A small image embedding model, trained from scratch.
Data: trained on simulated fluorescence microscopy of cells, 97500 training examples, 32.8 epochs.
Rows from expert 3 of block 2, named by matrix and row number. Rows with one number belong to one neuron. Each number is 500 + 50 x the weight over the matrix's rms, rounded and kept within 0 to 999. All counts start at 0. Numbers have three digits each.
# up: expert up (model.blocks.2.mlp.up, 16x96x384), inputs 320-383
# down: expert down (model.blocks.2.mlp.down, 16x384x96, transposed), outputs 320-383
up.0:472522524588451501511484558443562471526474543586463483505478459492472558546472534484526574489559508529569595522474549506495444501496488487448463450508528514529543481547559525492455560557476452
down.0:500454508481465482542466437486468497532576477465564511520573444493566501535483528489527505495461499589508486497543477512487522553549512511497495498439552553460400507503516553482499560546567521
up.1:504521427573547491521497423479422499542506572380557532411522496460526573563461496514556475491630504424441593524420454465489569450489492543523452545538498499425518555530481561529437523404528449
down.1:515555427511454520474443545526556501540454490479408399437478513528553528606452463426476432422491588503493471430434500585517504518487508488412500603494523434573526417438467503470458461525514435
up.2:576554446423359366574503591569509505527548480413470528472537412459462508508489469375533388601518549522434500455484500663397456471584542410470481614493430547537518486616473412573455601464567502
down.2:496571411474469433507497573558538576437505409453569477578488496550539555485501409439503520457574510468391506599466526512466400477444385525552460548471467488466552538540431523469558508574402469
up.3:481480554483537419535500545399513476427527472554485508505470503504473507490465576513569516457526465499541588558479516556474464510487568509534542433492452506474523524467450489481464523455443484
down.3:542534561550588475510503550545509498470521416533514477523574502516577517495483548559529596434564498549538523537475468505573571479492552450443491455521526517439504572478548508530432532554511526
up.4:591400555520493346470479538499495627550492462490495502561545421521476501539497534529388416547566446651506354593441450557577494518453574663495481583481538522487453470497498494527635471403610412
down.4:503471461553532465399467573508354418456549477406507524464620467413380426428534495511597579438466537498489579532476442519538452625492543442428537472499503460551426420561403522456529479556440547
up.5:380572503643543462465414523515499549504517486504584456471483489534561544470477476561543514517652553642500573457520550465493393430578532579596517571531522467508457575550564502391526559460555454
down.5:540496529541508446480512402486402474664451453507534456531504509579478484486519548536492540507379460510360566400519446420515551438470523520508573555503507447531543441566430533366452548543458456
up.6:528511510506527526528525500572518546500542530548628459494512481506580577453508501499506477493606529551436529502516495412401495449563457559523526465450509481478507514464514491552504546551452465
down.6:486558509482488424477479610512506513537551533514504493558462474571528565502512527597486472513445483472492421454546425549472490511466464483538498529557432414483574420551523437514564522491459484
up.7:436534518591426532464484402513486583476517436557489487521411413544441549562510495562554548406489615481481526523541500530506483462497540558507505494480490418443632439523475459540476562517474504
down.7:516527487586479567468412475528544471544524487438390525518608515447576429434561565586476499527540449517483477547535494572462422551506434525609556557526530471492477458525436583458545512499442501
up.8:464455500544533532470515436474527477542420561487434514442475550507574437481528593625436487416509524549467505459502474465457574454594539388444456513500436503439391507414350449496420465644453484
down.8:439525525445421541527564564491563465569496506445581526477536480437523492491472501425505460519491467447500464555521561513498478462522435405611453414507371572553569508462489422460592549459477473
up.9:488538518479468521520465470512487424532551531525611484503549524549506447528512420425491529556571428482530531488450497474428418591527444515563570588496503482562532469453503572497453516496431506
down.9:583416425526485546460468498530454547502520513505487397438539560539427465425486502491511629486517489533431430537483511491441447535451491512524554449501567597499456534514465481441540474542409500
up.10:538469508492438481485495524481510581454528474535522578485581567499492466536569459489566510439530550582481483532541441515516504448534543541487527509552495457504433517433591489491555424547519516
down.10:437527482381540566566438517533516571457460529470462509553474463525502538516516520429529468472533499471464477481536463549516501456528507455467523485381530502539434429585523434455478551428477482
up.11:451534531470538546559456461424494480545551466547485459374469513547484536547474475452537461551580451485554525524553466510469534463546523565520474518434531533510548553470418462519503504531495598
down.11:478461564508487471493431456497471483507475542516489513494449454529514543468479492537543508539466577463523509452598531486533459485480460494478502445421552663385553508502517536544446514578515495
up.12:537371523474525508497584457467573540507461542491531379480439491507450475498464466514499492458481495534459550485462547506570495470461499470450594495528481471505447563477502528539466494514491456
down.12:529498487514460484512461563478541510528541536566449440511556572431519472567500522483588469539534544556482477578464537531496539504435484539499452515515580500461436585503447545513473562541477502
up.13:448525527565539458481506537526545536485558458532445401525548442515571407486580516517543431533582480490476434517494521468495541558496454439526413483496519512477531461466469611471495408373504585
down.13:528506570527568505385573516568551509531459468525480596581549444529596527517549501450423514469481480410459452491483484501642459553529539512501552424556550450492486536568502530578561569565475547
up.14:513439473478479530476458544610561438498511505509423421441451473498545506469494430485538527468493521456511572505492590514580542467513507526429441451496550518457499453540488477526549529517452476
down.14:538501523475479500619536478524502495527436505463414484613551524522445531495467514483516562519562522528577439446515507507456614457524468477561455400523531524496499547636463430425476503487497488
up.15:440503528504447522543602547582474531507466551682560467508425449474577534389566531539478447531528406485584468561512487471597513517489539460552522495399396542596494518396575410482488491414433598
down.15:466385418291522454451476447432499425490419510505587542542607482495468512500449549535478439552493415497481370491452530521613474445465378399482497462481568509490496431430547505510481531460539477
up.16:496534524406488409471360567442459472513523562434609494556466504516494530470412505496585387453542461541435550584481455505539633550551451552393476477504475443486423608529479410577458551514531441
down.16:506478396590480523465520561523440496486588450457512476496388428471516522539477414519505543481521497468471440441485483462485467516469483500592551553523544481526560501488497490561495432438412391
up.17:456521520477505478508468559528541493470546447503464488563564544519513487517627567552544581416538533572471512515480558519480471555540515436538527526452491464509408577528491452416506514455392489
down.17:520536518517482588485404501499498497463441447564631500490484496444481461537444459546487517511551530503520498576557530579515557521536551503449465499476509523459474515462467414555521434472580559
up.18:506504560440435510503510485488459535482487459572446449490544501474558552571565535488472509493521498474470512521506473509423514418462496510500526530450436573454501468393489545481463546570508526
down.18:547509490546504456499441496472559525559473480496519526464437471495522526514508450518523494495526498479462410454509442602589484502470505533454515539579454571538497548516481569531500520519511402
up.19:475513503496533463460436521448496465536443528564557487495456517501551522543419496475542426442486491470527499522464427538424577546475466500451485507474560491498499546494594532448568630552416542
down.19:571519524527536525463523508482524546582513438524483549465522470481524546483530439400493531553474492486452480571418552429501512427473506534405561454588539472480562533571536534573532542458480468
up.20:480446566493590464419499457474526517435457466428537493546516471493484574492583490577461461553508539598476499486562499484612511529447566511444505495524504551531492500532551549471592450514486451
down.20:491524463463446496484521569458583482531516566541472590459505425487541547470468448472485481375445451429506416460488523434453481566446452519377460546595497418488457558566487473466457512524416490
up.21:475481455497456505576489445418530504535402512506406471518525482550553544392446560501529512530513564447528473510493487558453483467559537420442567437458522488415501486507456518619426526659481572
down.21:478533519459548448620530448493443477524401498574558514452519523511495481387544571535609455552485519472508629518488494529466610404503478459474569549543508539553486528511499485468544461432471405
up.22:493549508454491492525493496518445523547433493543529538425486482448561426584544520490555477444537454501557514471648525559423482533482476522469537524542385401505449531488554462458501474550458509
down.22:415513504514491497573482481449436613464516474512462560526500472540468522529518488548489513430516534385448515546414598452572436487530528519457506553541472441521550474420508521449451481513499510
up.23:451486536454546568507535472435490530500495526516500560492522440521532542471424549521493520485453423486523526541502543463476495528431543528434551519396542497494423559528500480532526496491488476
down.23:569532540486495498562502403517482475564466523513470521573463488551573461473461494529551444491525488553507551479467518450514504439449502516538533478592507452496509429462554458527507525450471491
up.24:493420445478506465470484463603488523526515434476553485484514442429487586510487550472576513390476524506559575368456490511463459454479507417514471540551506469437472488528465551483446471500519507
down.24:438547522567478502571480486443569587480444541527501473414571572509537437508474548568460508505441479487539473478453447535542556519504580521585458519571458482431514513501496494519498512509558511
up.25:480483456371594504573491407491480465467450539543476428536589562442462645621523432527492533552565571482414551454488456454524434470514509551583448433585478541498442485539528521506489462508498557
down.25:472545500483561544569456454525583544517499600523533420447560556555559418488476604564543497585559445370448498464513454501511555461477472610533515506457523524530503387589401500492410497532491449
up.26:506507440524459440544490450502498423494483452492613472497478494570467545489498521473526477557512477576509507518395473454467557495593518450482491518467562459517488474436497496444474531457542621
down.26:418493462583506512426489525546528521459465516495592533486570569538538504511465415506551460491489527453555562481539492549442594512545437537470510496447479555468407514517511624508515491497456524
up.27:485500539469505445490566424477412581405570537499464462461558497441542520519521510586488524574503490532473488466453507534480523431461473461479462451489394550568571459451464376394471536505452486
down.27:471427510503464460510621465484470447637460470409550622516554535477423537511516528539518439489511469503534429454539471462447508505518507550582482529483435462512377512564604568399487439501574515
up.28:663504532587479472461438460451428463424462522465480491455549360477583462575460564550486549554446403592497357456403577474509473446550511467507581426551541533596621462455589595477484544488584513
down.28:473528428520466391469495489516462496551562414462603515467548496482507637527564466487516507514457486455505561524518505526451567406418532519550564511495466590539476524591408506503369529527533590
up.29:407431468561484555503460510447474585537515558605522508493448420479503556459559508458466437474508459496541535622515484605496503541498537375532535452565550446544505529598460529430506453462425468
down.29:453474513500548511547409470479446533557464475495510502447466535460523510473500493454489525539474468455495553622476554534628411631501539521518450475505415506503505472504499457559422565422539561
up.30:498532443568483515505475495484489389468536468491444386446483555562505511533516468495502514492585503576405520490520566497535517489617495566539467478503574538488568444486467553540466494456509510
down.30:561606531500498463499513485548501521500425524545449450474494513555533479555479566537532597525447594460589561535417437518497506388554480548495456512462465486490541521430422488407555490476484560
up.31:471497509434492433468535529507367436559541622475523451504424483587545454564435456663482520475458537613448454458475445381461482539536565481583557524486520430483506460496499469554524480528475580
down.31:496595425413498478519419495491544497393461522557558616504492437501481475477496579484407514608489520543552476530472551453505455457512392530444506398568518506468575493461545519570383491431482501
up.32:536548446506419422614529582509448574472479525450539599558429487459568459429576529502434490470473383516478516474423482470568493566495572408379496563505509415533550507563504551509555564476467446
down.32:366500471382520462380435489507484513509543496537501492572500473460458521539514578581463560573476548493520618485478511613439465543506517448458504466543519538542563430544485482485392487484493445
up.33:429532588514565397482583514487501576508507485502576456532444541478399462617441456517461429443502516499516620443478503519397596400509453578487449458543459397432521483472484471538446564522552548
down.33:447485375486446463377440533509486492452556537587510510596492475408475509482454509548448620458571372448504490509549557511453510444449532530509485495506457411556542610435439467477588470490390497
up.34:545610465521482493438560491531479496538428505528470436482444459428479451435436564482498509512541445486493471502473489499437459498450441506624514592473463509613503582572453450509502458524472560
down.34:518609536507585492601476542469518555502494508510437515539550503504391349463512535512391441474590542429399478554502605583470509440463508529478558504489389596541456470546491557510500472451454494
up.35:476522635521556515581520522516462512508527465523551462475560564488451485530589525543464555515408384484533452548538437491451561483514422538510450490548531467454503438585460427449452535486581500
down.35:537566488445438543607493448481504488484595544412584491500524504596560588476389457531501497653412519471385512455468502467494570445466572449570462575472510531523443521471481463529548539520519482
up.36:468507466595490533485558465467431523477525495517438464542489484490518439425481494520393502501372396483561483409482513549463537651549430546476396480496498497525459484506521431491527471490603491
down.36:529452506467533516513452569521427480526521502482496527551580521410412537451491463428470472509508476560572577496489494514446576490438537543409507616503404463496425464451510594438473517459457452
up.37:566521464533499455518522511476508550527562439477490429425524506529563524482521529456564611484430491458496541475499510463549442519513472559512486481467495501521522369526481492591397553573541474
down.37:546498493497510464514584470558583511497430448461508444538471513552475501468517444503486408498498416534392507547533505537492476480463453455490520430535555490540499542576419443575547525518537549
up.38:497513489517510582469532557484537458534469477569495477476442435485513497565484446552506484494546445505493575446427471584522579508439527433526476516450584461431357542516478573509463546579492558
down.38:498455509513578495380460454487517438509533548565527475480560505476499592585469477516380539509398455447424423498454484412396515507577496540497468465573538489544523523459485495516501503518550484
up.39:488488440498495466453415397565695567492459488453486531553490550568486455475485511492515553572537545532506475569474384510488461581473502560495457593474426559389477437437566408509492511462404609
down.39:538395494580563519529538496611477417418529474429541566471467390491535430464528453553536537523589540449440413603473461551582521565498555493506511542423452513589430530581420499534502387511420566
up.40:520514477480521466523508467423515464521485535568493520472473572481509474550453547545517564549484458492478480431535551489486522478471517482504493468466497473514538499535509534504555504500520493
down.40:533530463545517512413451536471524505459454482463501412557531509497469546512494498578493492474505559483506517459467555491519485446540509419485487530514523484496561393425468538539455479447528518
up.41:485548521539510525402504380435441432542497489434467457361457477470537566557453529615553426452571541506539482587494426582481468508536523448464525525422551364479583472503457426535461564523431578
down.41:572549507538566504517425495408537433576473477460567599507529524548600577444526596429494449473561534364555585504524548515507426591531493490397525440434487564523474537458599516571502542471586483
up.42:499440552403507473587533515484510516507564504558429436434443519493556510573521414571530464506482456407642467402539649434455472470532429512509512494414479449533442464469452559549435442533490582
down.42:427513528472498542568430492461566492516441568473444478488569500427567429420532486478478495449476554534520506545468597542508445595562518518508426467580394568476485445431470488489614535496569409
up.43:445526571451514547592518580525528490507523483415391554530553471494441484535511458454450513479470418417422494376516505446465515534515605579420420391657486497412464618503445537533505537547537567
down.43:512464477486563441555455563467532529453487482406472543467553399418393541438543587569424517481451498485420487530562591470525578546528511580384462449419487643528474476424501530590664454402312485
up.44:549447507543490512460466559564564486461483470516459456494463531505453517522454487493572484414494546513482487531450465551520514498469481571471466499434474504492498452491468512516527460503472487
down.44:448497541491498560508531435464539503515468433480497498392511473445601523489608520581530473495523497520557407507561381551537487539579532565538482458522508539554510531539437445536454446540517453
up.45:488434472502498449561499535609544488504528507504505535413496546560465476530494466482538507542560499600488490507491543425452470469544560495471477516584477490587473429540480547445547541587442514
down.45:528515473459600514532423469526538533547548481520456468440469501481512588476493411496507574493451494489432427557514549429535515528542497487418496458558481460524602615471519538519395469459467494
up.46:546544467461532534465626477393504425470533413471496486546531511559433483554587452500515538530492512485511516469570560601501529516559521484414469562564551486542391603510502436453636454539513468
down.46:454518427456493503571464396465503454510570487444486398539432463438552600598515462400537514493469549417440531472518544545482536504480383491502555499577522614429503457523594473481554530516518514
up.47:472602549464494558524407584456484411507529522530537469527511498493461489440530480476507497556550461457435498464449488539513461556479482518514458443482503442453576461485523594482482526421482529
down.47:573460487543487467440447506478436465521471458532459473612625545408564534530514463568551566448551562485557460461482452534474514463538565512481503490424497534552579500483447476502429439535502564
up.48:481525487507509557572586505508479475544528547450510564489503481468475485476540557404574536470513516521480549403454560520540546400496535552607558493550510544451481496541421501498495405457516592
down.48:511486499455420461462533536528491402418478444516450538484468471451485547536571563527473460535511473421464563539535576559589553480521586536573534499496401504574516473523566516511525472464554446
up.49:488419589568497450561430523487462498519514548480562487463517559469529450401440635396550457522533562490496589506535469559495498459546491589497577526455639542495530432585489471510434522529432497
down.49:481592410467525512473446487510460524516487529543474419530505429470523429463600442588496532496504502565458529597458514480485430425484525502508551517531573494453555503499488452525557393445556498
up.50:469413461546594570467472555502442533499583509539511495534491463540570529564512509429515524467541549507463546531401387507531486550632510531497552585584509586512556503581404528510530492570554498
down.50:462513515370514524558526491514518491525503547502541533484554538599606514470491478591470557551534531458556469575499445419526431519491515463553552452512460421564515498530525528513471499487561521
up.51:573565487573477551504500503433509478488421536534504548513441459550479532510570478462585542501477469477533480501472477473478487461463458498560543515532458576504435495491511487505469532503474483
down.51:525494512484501513546434489468558472463545485487504558517535544531519475546549515517508543483547528471510448469541472520515527573542520534522508454476474523506527590469486557499395459593534479
up.52:460525533497512537516425509416477479434456545457415607554538513500532419464459410509484436572563437550456465567503457462661499467434491472518604409500425600542485586448502478618504580501539503
down.52:569477452427580473589568492421512522511480478494557516578469513593520476579507460561547447527437461478521545507554544548605500392481468443407499468472551576560513483517561423516467491496565416
up.53:543554496414465481532602458472501485470471543522493507460440499526552593481563418547501536511494493472526456503529449435541517555480390457469546456553440523542514581492429560489602499523457492
down.53:504536468449522596578442504413497500475452510453479486526444490532479509559413496553463553568476433548432461533489619526445469431548432460557436543502524456540551427464500488624436399555521506
up.54:527551546541532591504509557491469463462487536568450577563457573430443478548499433502442448506555548576468562594564566545504538519423490492446447468563466540541443556492405444463477434522567463
down.54:474495482463518551509440411422495469506470493498601558501517567466550522475457485467519495515493469593498453562592493450469505534501547546465479471445547447507479422490429521537419395508499515
up.55:481484452408444497483509455503544524521575547492365493488512577466499463412503471493467484440533552555498466426527526450480448531392519520476551572467517543473493539482537462513502581474445506
down.55:485529379525516459532447489504379465482447554600474532429367487498576483506446549439457491563580526460577522499461513423575553549502542476554502563536485568429538470474611563462492482474464542
up.56:514566461489544400472491441532515484419486470500538471553481517544446482488508558538494477518520501452472569582563518548504526495499476503509490477565510455460471558448387403531427486500505451
down.56:475449543496592447553520515575454564511498453450437532549520519532460546437474471485515449443542531460559408477481542580551537450534504472493404479411501518522476478491458521560473558496590448
up.57:483488481527629554471568552609513487511488434424461469590493545541508512532580500453464540559479498417485571530537536504428468534541434444525465560459520532545581472464490449485483473452502548
down.57:495504501528531554511473541541524438470508497536513536558469475345404502535480391474412457495580413461554535465536464490522466456438553437452491426544396520453439548417473466551563565584496450
up.58:513439443578468528541499527420501598520525383605511572534557450538529467584457456465466566453469407544421470490543405499425455472538474432522483484485454494499470496528569436485467538539441442
down.58:536568533500544448516493556512358439462507530401497577406358529508544541427507438519494442550487535425523566660522429467453534539496500479494577603479544405519468447502504528585395596445499511
up.59:469483485470456543462575438474517476481526562499536556543449436451481488535525606574388510465486490525484503458503471536539492454555536514455539601501531506508466470444497505495477430483446486
down.59:488441457451503528485478498488530553538544490469566518534487473491471502458417526582576419464516483522434485498485504486457463495488489503605489463471558427517451585525425507427541510523474507
up.60:442425491496463515536541646435462517486534504492517550559501581436471468555559504573544508465457494533550523469530468474514505571560523525550468514479538469466506451555566494506537560484456522
down.60:595516535450433511443524554569500538509481503517536511492478367494539506462448505522496425503563439447440523445490453473536518461448492518450498441465521400566544441499487476447567530457562480
up.61:585500516452455587419541480499484488442542506548553571549437431499620601547430602532548490494460530563569469533542498548461451478457476493489509514430413514530476465473425518442500560463519496
down.61:465434416469571514449495505526543501563528464583555532547473526519518490561581490464445522513519558523486438558482425558536490602535483511527544532526475487503557448584525498526548445613581529
up.62:520577377531475513634552522582406557546608519468585439448529416548520561380617589438452487482505463422446508474521452577503453588463496467448592529518427555514453566510623504523531388491543542
down.62:553485485382419545419454601604513515383493488520424395491533467508495504524483502508502482516558538539423444563523574490590516500426507429565575544467457471446529496425461516484516471470523473
up.63:466483534544535628455505458551406513505435424446517528515498421564553514530553517492463390578459599568410451470525535524462466458472529424401457541559472565433502464495492434475559462620549480
down.63:398445447525464549523437469542498432413580518322592525470407481455610451465528510506518480580440431498533513463526469442415562473484509505480457502501591493519502538533601514533405563528506567
up.64:595505545500507445440507520468496414572442556545447541512452473467562481526445557468426489437539387579555472618462552351587467569433436427576517446423511446566495443430489410458509530430490456
down.64:540492456524533470520540502491464436470548526528508446466475501455484467593554592566570565583459586467500413553505528488494517456471527458491516559553508443555482438476493421505363443528463553
up.65:539631567444530461503439544427451551463554428505534470573534520548566517542542516520500506452543471495555434524509497476486537491537489511472437473425539533410547517436387568518523479521433512
down.65:487379546491484508487500471474577494465531536440565559454533483466582460538424560524514650622478483437533551539549503495435495466527482463448489477489533598615488576462425380526457476481437509
up.66:471570470554538617542559340516563474444524559482388462594504483538503371472517563547532521541450393503539552486404543600430536547472598533475500597489492509464456511405555493547532483452438486
down.66:522393545487415513400552493464504485440512448533315485495545569393551474481529469673561663529540554563531512539469619499594603547460487500500483517509355591457486528490464512407491476611538499
up.67:494564580389524534514525517470496439504439424490463550459539516393462561506444497540522464474522460404472547498456477466518491578529545436468465472536446565489480491533491441462492481442491476
down.67:463521503542416505426483559549587497499529475432514457636478532472504450516511511524400523395594407445522523498574514391467531590529479528446560486382544535439569523489500464495484453533489474
up.68:494542461540489479450560597479514552553526592513530461494497487541498539563473457559559485435436556583473504514487561509563496468505442497548494500512460498515521422477596560432466507493460554
down.68:463513543560497540549507437528494519565485498443597523468528501573513390434542498429426552526442441480566497440497515412465567496499433506536458470415454518473500504523488457550411502528453580
up.69:491495450485476421558440499474528454434588390555508480486624501562547450486503551487496378446428461473512583427324481540523464504539507442507422522502481586531503463473408546541493552432555576
down.69:384428498497532524432449553496496577408537513610479469448454590592419524513492517510593614600439488493453511438440486636587499574527517496525516447528462519416440386430485433432456572585471452
up.70:470451603498485548505563480488503491496473494515548475521489498521477591561399367544493328691504475582517480433554515446536504466503457545645516460426474464408517448534547528426511511513473518
down.70:483490502502479491516504441431449495493448611438597433402537563551588472571553495506502561495377415442457491595528469517547454431441398542574573524529554431453514438518602523611523510483537586
up.71:532396459455556444574467537432576382447542516506612537442584593498498446484439458446543466526462427543593567440468536497472547398495534476422574523525523354594470531609631594411446484568518389
down.71:539425558511501504495508556532537585576463555447469467497540506471560476515516474489452485476453424487392510591543548487491419496482491543440438504494459432450503385470347480451428594418450508
up.72:530523569540558514488515495531523486443464531435510533468511524493475517450493430542501523508502517531524511471496457540526511571524491509515424541438553472482529537545505470463499525473493504
down.72:506472422474506452561485559580471509468564532575506501501558526494459478421524499464484475570533436455491532511583489437485461478493474533479555415525505509435485489536497441508522516498567548
up.73:487453531493529529419486346460513543537537524541520403572446465531530494511586509469527644458569404593489512464616603441587470541485461485535467654598456429551538516459450614474420436509521506
down.73:537431475467493402541510453562461353492518393485430399346534503428571477611462506529450477520471419451484465528501536481463482445429479606506555358426375481641442508533605567455453472572487542
up.74:548476491443432518555554467431525493431495421518469533503517543569548448482500450513445364548507535429495490506474489495470505488488541492478449491434600560506455489508485524565499492471453497
down.74:526541471576513479458445498483467603502461544462562406490470435466537450420480497558475472532522443552465577566499546509486453541543536491400455430507476567490441480469467500456539516423475471
up.75:531437435639459597531462601533452493489474457494503489472537555480553545510428516464487523534500486574556541559452546453492423447482454533497449573493520434571475409425519414538489483507448528
down.75:510558519587550371469504508556498481535489445546461508506579505471431445468535488546535461459556505564564496488555464524466545575401525561513443454529549492498448523576538435457478570499537503
up.76:472504543483542546569533490515479475393441539514470543451572373490455575489517515481608474587603579545483423382468501530489447527503518527525440479526459529462471514446477527485445432538506443
down.76:485465503493468442416442509537460494517446558512421502605546413510480491537383402522481537522476495482525538438508519518461434544543457454477492461543422564586472475449524369554531503535541458
up.77:542513516500480446506473362428461548484545530509525571492488380547419553579590625449596585424423529516518475512403533494403529479490542457375504510463513465477523396519428560505506550526466492
down.77:527558564533494471529490558568532505501546446459495584372503484486748584533471546568479553529455530495465512518431565530493451486601525437546498494420536619601487500656507468467539591489508467
up.78:489514557551522546470494529483399550492566540523471518545537432527481578492510529463582459582499620480510388569409531466638505522469465523536535474482467472464545432495480480480612465523525518
down.78:550538491459543454500495490504565346513453489487548434528575541580599478488540504425420573446462501585509424467529393546521531569478513530432524551592509485470530476654465352486528470494504620
up.79:588431474527492566533598487432447493479512544486496486544555445582517521496540466495510540450532500541477531532574502442479554473521484513492475590404521482352511538538466527508523509430505428
down.79:432564423526491444484571460501458357482515483496542528512537505469541530491510505447533498497513544424468500437425537484468487547531513583443505426475513585557475543560489446508552465540493602
up.80:573549511442481427519479519562461420377525378494550502525433509534509476517602516509478448587420469449531524455595510422459466570440493472498402405426521546529464574496544482496469465539554436
down.80:520445488452534472524432538525379570538446517471417471488489536476481550494534542402501478467488569445480557525517432459602549572482574577505472502426568535518434490466469427521511521542443493
up.81:503451533533535481464475522471552486470486450551432493486453442544464581478570477447550503565476496505500493508535462436485482535508506542450580507515523570491507538463609482518517481454506511
down.81:591509475418455501508550494455527508480511459511591526530498505509506436448491466525534550567539491569599540443492494507528541424557494491531544481536512449458523589471497422415534513453551595
up.82:498545478522533520554567507458568447541544424430540487518528439535404530520467508500468526479551561538535546493553499500500522526563542504479479497573507546467439585530535536496508546524561464
down.82:591522491439516555496437467464571535536503522476537499481511457511493544482571539449500502478454463475511523451544480448436499496527484500425477526488474470459482498512502490619500470542496460
up.83:530525578435539506488486502488484483523595466465455540526544479468472468527492490425514592448503507503409481497444529547537505472520477499483541525476471541506547541460457456434478506489474543
down.83:514468450603464444537579575460508458463536484541600586492490452487469413537534432542492491516508527497551493587472486516449497480491488543457520538486429450524458493553477507504478501602523521
up.84:452486459618412519485575562543523533503523498500514449488485537526476522453452496533517519463489568470573395395572540553498494470514472452548515488491565473515490478566547533459547534529569474
down.84:527506594596452468620477494446489474533506497487407593501484524448529446536558507464559524517481479407454503498466408526485559419497534561487544582444501518441511472534481554640461430574505547
up.85:515594494569459447536504477546477445450520481526437429498460477410557467499471482563428480404546543416523466456560553536576505560576517525477552529525527594487531560413415576511491436487512474
down.85:543500513450518457498536465452559480533471411406462619477505487540546506515405509503510522536542546437464618485519492550446486474499406464430483470532426555579447536489469435405484535498470462
up.86:480461467453529518467468479514544484508527512455540541446535512484496441491531544536522555540491527516489479536470429493483406557477473509485530416528518536502532516490478512499513483474523481
down.86:510513497515482470525520454535476477508556449464546487481566475482509372485492427481510424527533479502381497478547511457415467512429432456499568491525602474539413453520510557579521510496543502
up.87:429466492533501515477458459454520449480492422499482574479480546482543489546507482551543518539541488490486509573529545441454538494521555500492514507484466488543456441469498453538535485490544527
down.87:489497440530540462515416421553566479522525559489459520554477483508502496450475459508506562449494498524654482465517523497445509455529509593469466600481526493544534526558431446551470566477590508
up.88:505508526475465496566444424554468396470494555419483519522555487374499579441617539453483525501484576446526511499569523532504411494570490496533455436500492483462512544523460590504502484590414452
down.88:557482542510531574558601524517598552488469523529531471529541443513500506482406517540518516408464547527459530555498575516517491584453498501526447524539474593460482498515473474450549448535423502
up.89:443423620464395511521477436601511491596533465530633521455531555527621507480470522494397402547457547519433458406476402514487518545559478529590497568478516450469549611555566443514533484586575449
down.89:493629523419442511438559546576451585470467551479489502486424501524440426498451479566478540558462468441506612533580523408449421550392415436520453555480546517531569422469437551440492521501475460
up.90:432382460574438560501499412542437519504421467484515523520477467532568543456598485476468443471457551610408527585551480490504610428477509479514495610458492457462448436552509419624457592575583532
down.90:464514478523386487540489571415601531554490497407570573453421468494487488563476466510427412491557541490492531560547422550493550532436445574525521513483497456465464510558558508440482408566525560
up.91:536540448499523477528547532464518551469535481514440485428558504548473468553535443516502494459461537519455524478503456504506516485518611598452421523544471457519451448552437458556515513480441427
down.91:487504514416537527456548575498477484438522478501465532579454600521554494567453436430426452519554501521564525526442464500444518517479493428565495481448531525558485452437577448538447458495466553
up.92:541491476514496415579490455588465601526534505478535519474590480435507480520517488495436514465524495465520523485547434596482489577549519555595447556477520460556458536497479516556485440497425532
down.92:488441445491544583611519543476580563446487520523523446500480448490478538458450558487497483490523482487448531388550585428468538479395449448606502420471541514502468378521426437488565548536386488
up.93:516499452570479562481466577509518539495467536427569429494565649495460503478484493551488444458417481523451529524465467428522545413513477459501329561666512407484556463514411563497493386525549500
down.93:518537502587485459435539341433495515533527449569415580534429531468495563571491463539515548462516620464667474597410578424481466612471585545544525548479456482488400564458498499494455443470500571
up.94:459432529531450525486340514485487537525475512468525465518417524454511617492535502454508565479556585411502441502525522513525503510493436535526522580475554439507515563431510540536453435497469436
down.94:570545384461463462471531486495535511521556520524520547432467494508543470554492565449475437385513516518528545526574500595498563495510451439513538453495466491548504432458507436429522446464499459
up.95:461531499493447495527562518626445558437568436539421529609468565437452491418472550553525599519487403448503345503462457403572432519461456406416448418529413463496563451487576397549613469458386455
down.95:495516527427451443488535537444434487429365503426494431540547458524497459458576502476548566410490529500538487614485546501468562483416505452560533528502429594471562465490403437484526457538575473